{
  "arch": "mlp_mixer",
  "model": "image embedding model",
  "dataset": "abstract colour fields from 500 small random pattern networks",
  "train_examples": 101725,
  "image_size": 64,
  "crop_scale_min": 1,
  "horizontal_flip": false,
  "targets": ["generator"],
  "num_classes": 500,
  "embedding_dim": 192,
  "norm": "layernorm",
  "norm_position": "pre",
  "activation": "gelu",
  "mlp_ratio": 2,
  "parallel_block": true,
  "inner_norm": false,
  "drop_path": 0.15,
  "patch_size": [8, 8],
  "conv_stem": true,
  "layers": 8,
  "width": 256,
  "am_softmax_margin": 0.1,
  "am_softmax_scale": 16,
  "init": "torch_default",
  "residual_init": "scaled_by_depth",
  "optimizer": "soap",
  "beta2": 0.99,
  "lr": 0.0027,
  "beta1": 0.95,
  "shampoo_beta": 0.95,
  "eps": 1e-08,
  "precondition_frequency": 10,
  "max_precond_dim": 1024,
  "one_sided": false,
  "adamw_lr_other_params": 0.0012,
  "grad_clip": 1.0,
  "cautious_weight_decay": true,
  "ema_decay": 0.999,
  "steps": 35600,
  "batch_size": 128,
  "epochs": 44.8,
  "lr_schedule": "cosine",
  "final_lr_fraction": 0,
  "warmup_steps": 1780,
  "weight_decay": 0.0,
  "adamw_weight_decay_other_params": 0.05
}
Rows from block 4, named by matrix and row number. Rows with one number belong to one neuron. Each number is 500 + 25 x the weight over its row's rms, rounded and kept within 0 to 999. All counts start at 0. Numbers have three digits each. After the name is the row's rms in percent of the matrix's.
# fc1: MLP up (model.blocks.4.mlp.fc1.weight, 512x256), inputs 64-127
# fc2: MLP down (model.blocks.4.mlp.fc2.weight, 256x512, transposed), outputs 64-127
fc1.359 093:552463480505471480484540532517483516536518503505485489501490528498515477486514510507492489458512504449485489495497482513480519491529483509483513508492490486502471525476493518471533492480477498
fc2.359 093:528495533518504463497481480532496500525512495456477492515543492477517509507526518498508468496507476473571523485521520481543533506531479522524449494494499516542503492478493476535567490484477499
fc1.360 099:523490537521542533526481531528469536481542501505514506490555515481532480509549483499469552544466512513490477505518524478480501499499472512474491488533456455499496442494537475471462535459501527
fc2.360 098:494471503487519511507497488525527476540506528538496497487531519477512470514529498513498464483534517501488473479528499485540515452477456481469569525531544499509481467506549500475480521493477468
fc1.361 097:456509494462482515495479491555514486524462513541473499567479515498501523522504466483470493473516479485496524497503508502491518458451460457571499488506463519450482499479479492540496497473504539
fc2.361 099:502512488502496520524497496526470489529540478516493449551503518487498497508502484543487463490492476508490541526474518514515531486469522527517518529508461491493478535526505480498489521482543458
fc1.362 094:495468529520479479559487509498511487570482499452484497512516486511513538488526494466489470509505497500511465513509496492511506507482494498464500503527488542513491501476521418478494524535480470
fc2.362 091:497519537453521476580483552510501517519470523494499495468490486489477548491493443500511502506456504532531462486522439466544544473506508508538478529460507483528470489496491479477495499529531502
fc1.363 093:483490453464505484537478526496496541526520500484482498481479487456539484490476509486462492476505493443493448514522478489486471526478515513542545511488488518535530473526438480470473478491484529
fc2.363 090:491493518547485513519502466452471511478497532476471508511493503483480485462501521475521472511512480471509462514445471477522511518521512543520601511509491561567489526521513480518492470493506459
fc1.364 106:481459515524488469476516471508526445482468484497512488499494493481506440523510503513473522515495506539499458502466480477501498498459472538515532531525496506520468507487484498518496496512473508
fc2.364 105:496464520482548512531499477488452496542447465554498511501495477493544480530529479503492477484519498519518525534506546452515504512518511508468520507500510495484506493457515519519470528497485507
fc1.365 095:485514508518493456473483502549483487485515463502564491479483497530520540514526535488538463475507462502491513526469501516499457536508472500482460515530555513485498506462548500460513523487488474
fc2.365 094:463490518498536513490447490471525519518478528473545446535469499470515496502452492489481485461492483513481479503518467485486508485481522516500519520522496510516480495474496489506511502495481556
fc1.366 110:442440494492512493493494502504497471491440554495497485531463501507502483464518546482481515530456479469507504492486501480497473529483520542506523493505477490492487520525526542461505473549490487
fc2.366 116:471500493490467467500513503475470498521493516517483531501520529526499497488512547482486492516494496465519505483494498507536487494506539488498513504503473516522506523525500550498488511529521491
fc1.367 093:479501538523488477497527543493543487491486522491527474528511521507459502560463476522529480488483471476516488475487499502505457506492479483467476496506519474522477517528470460477499520467517497
fc2.367 090:515487492509539517452543482469522510517487538523545509485486495515482485526500524481516521521557493506516510478497529486498503523469527494543509483519493499503529482500451548513556500502456484
fc1.368 105:489529508532479463494557529473512472507507504534483483473527546509486452525505445486471518486508512481482477478562535502495465474470504490527482482471497491487500487462489517513518519475543498
fc2.368 101:521553515506468503476540552503494504529559516484472491529467554515496493505539489471484464514448506462480546502467507478484495467477489490515518480566502457511456546504514502505512461514521512
fc1.369 099:502497494547469530460445525530455518454479514547498457479482510516508499517552507481501487470520480452477512530463505490527498535502463544529476521489519513538492469476518492440463537486554499
fc2.369 099:503513495514500489497515524488486549486456520511549492536496480485474458474499466502534513534482481561463509478491512515498472508475520474504503472483469460507505491438499468492498496532494504
fc1.370 113:523470511535484496470482485498474502473476533453533507483476492502504538487539509478493453483519527496474482530498470519483514466464494491478528514518537520512505460447494508504501514479480456
fc2.370 109:523478494532529475465490521482484530541468510468466490489499491504509517471501494496540494474495509548458520506493496535504496479501499516474446498507543526496461478539500480492453496477450507
fc1.371 102:485510479498495498516461491482537440494531515520497522490493517495498501544513540490479470504486535491509540487480470483555519487505470471530544533470547451461487551495518479501542504491499467
fc2.371 102:478492451565506448501479515485512469485536553533536505476461473509508490505507570498514499467478509485553485562490537504518488534516513458508487494491476513473480507534493502525478534538467511
fc1.372 094:480454499483531496435468473512525497522471486492487515505522524498500479516498486504475465464524490489484479501489507508494499482507503511495502482491491466471483497493514511538535473531508501
fc2.372 092:515526495476470482491514473537483472495436539502524513522526446482495491540539464499520540481507503452527538483488500493524479507498507495540484490503458477514520458535535545501488500452491480
fc1.373 097:523548479528514500501469524472492486487480476534520551463526476517499519484440523465508538497463470479494534461544481544533500469525504533471539491506531506491506466495527530463484498488509495
fc2.373 095:491466486484512498502515509576488491487492528478465508538547494513533491539529542462487450491506439505517497493512517522541498511496500488492532451505510520487453486492487520475505510495478484
fc1.374 096:493544492497525544523502493495485501544444531508507510503497456486514502507557497481494462485466471483449482494512484527531505519543511478497539528520470483479491438498505519500470496507491469
fc2.374 098:437524496475454485547535522503486531494555539441494509512506527520480514494485478519457475544516516506484506516490461500498509508498479485494484469476525551512467502488520533500491524439488545
fc1.375 114:516499514536478509519515493515464520440489479498564515492453473502499512494501499469472438512555487460506496499525488443502503493503528480529523496469489513487501505465487473471456518506502422
fc2.375 109:480453513510505525504504505473502518469476495513548450467495494482466488500471514493443473520503483534528518498490477483545477510533543522489512513494446509518491527503458470467505478572472483
fc1.376 105:494529507510513476527513490470523484481511543496474474512544476530512503494485526483534530478453453475447510514484548514497496527490509536543473454498480527487503487471509530514465484500505482
fc2.376 102:507537504494471517522503476486517477462474499518500443540540451503491513529448498469560505495507464501496491526518500503482484472473528523517485441456456506514466494483514500529476505485443504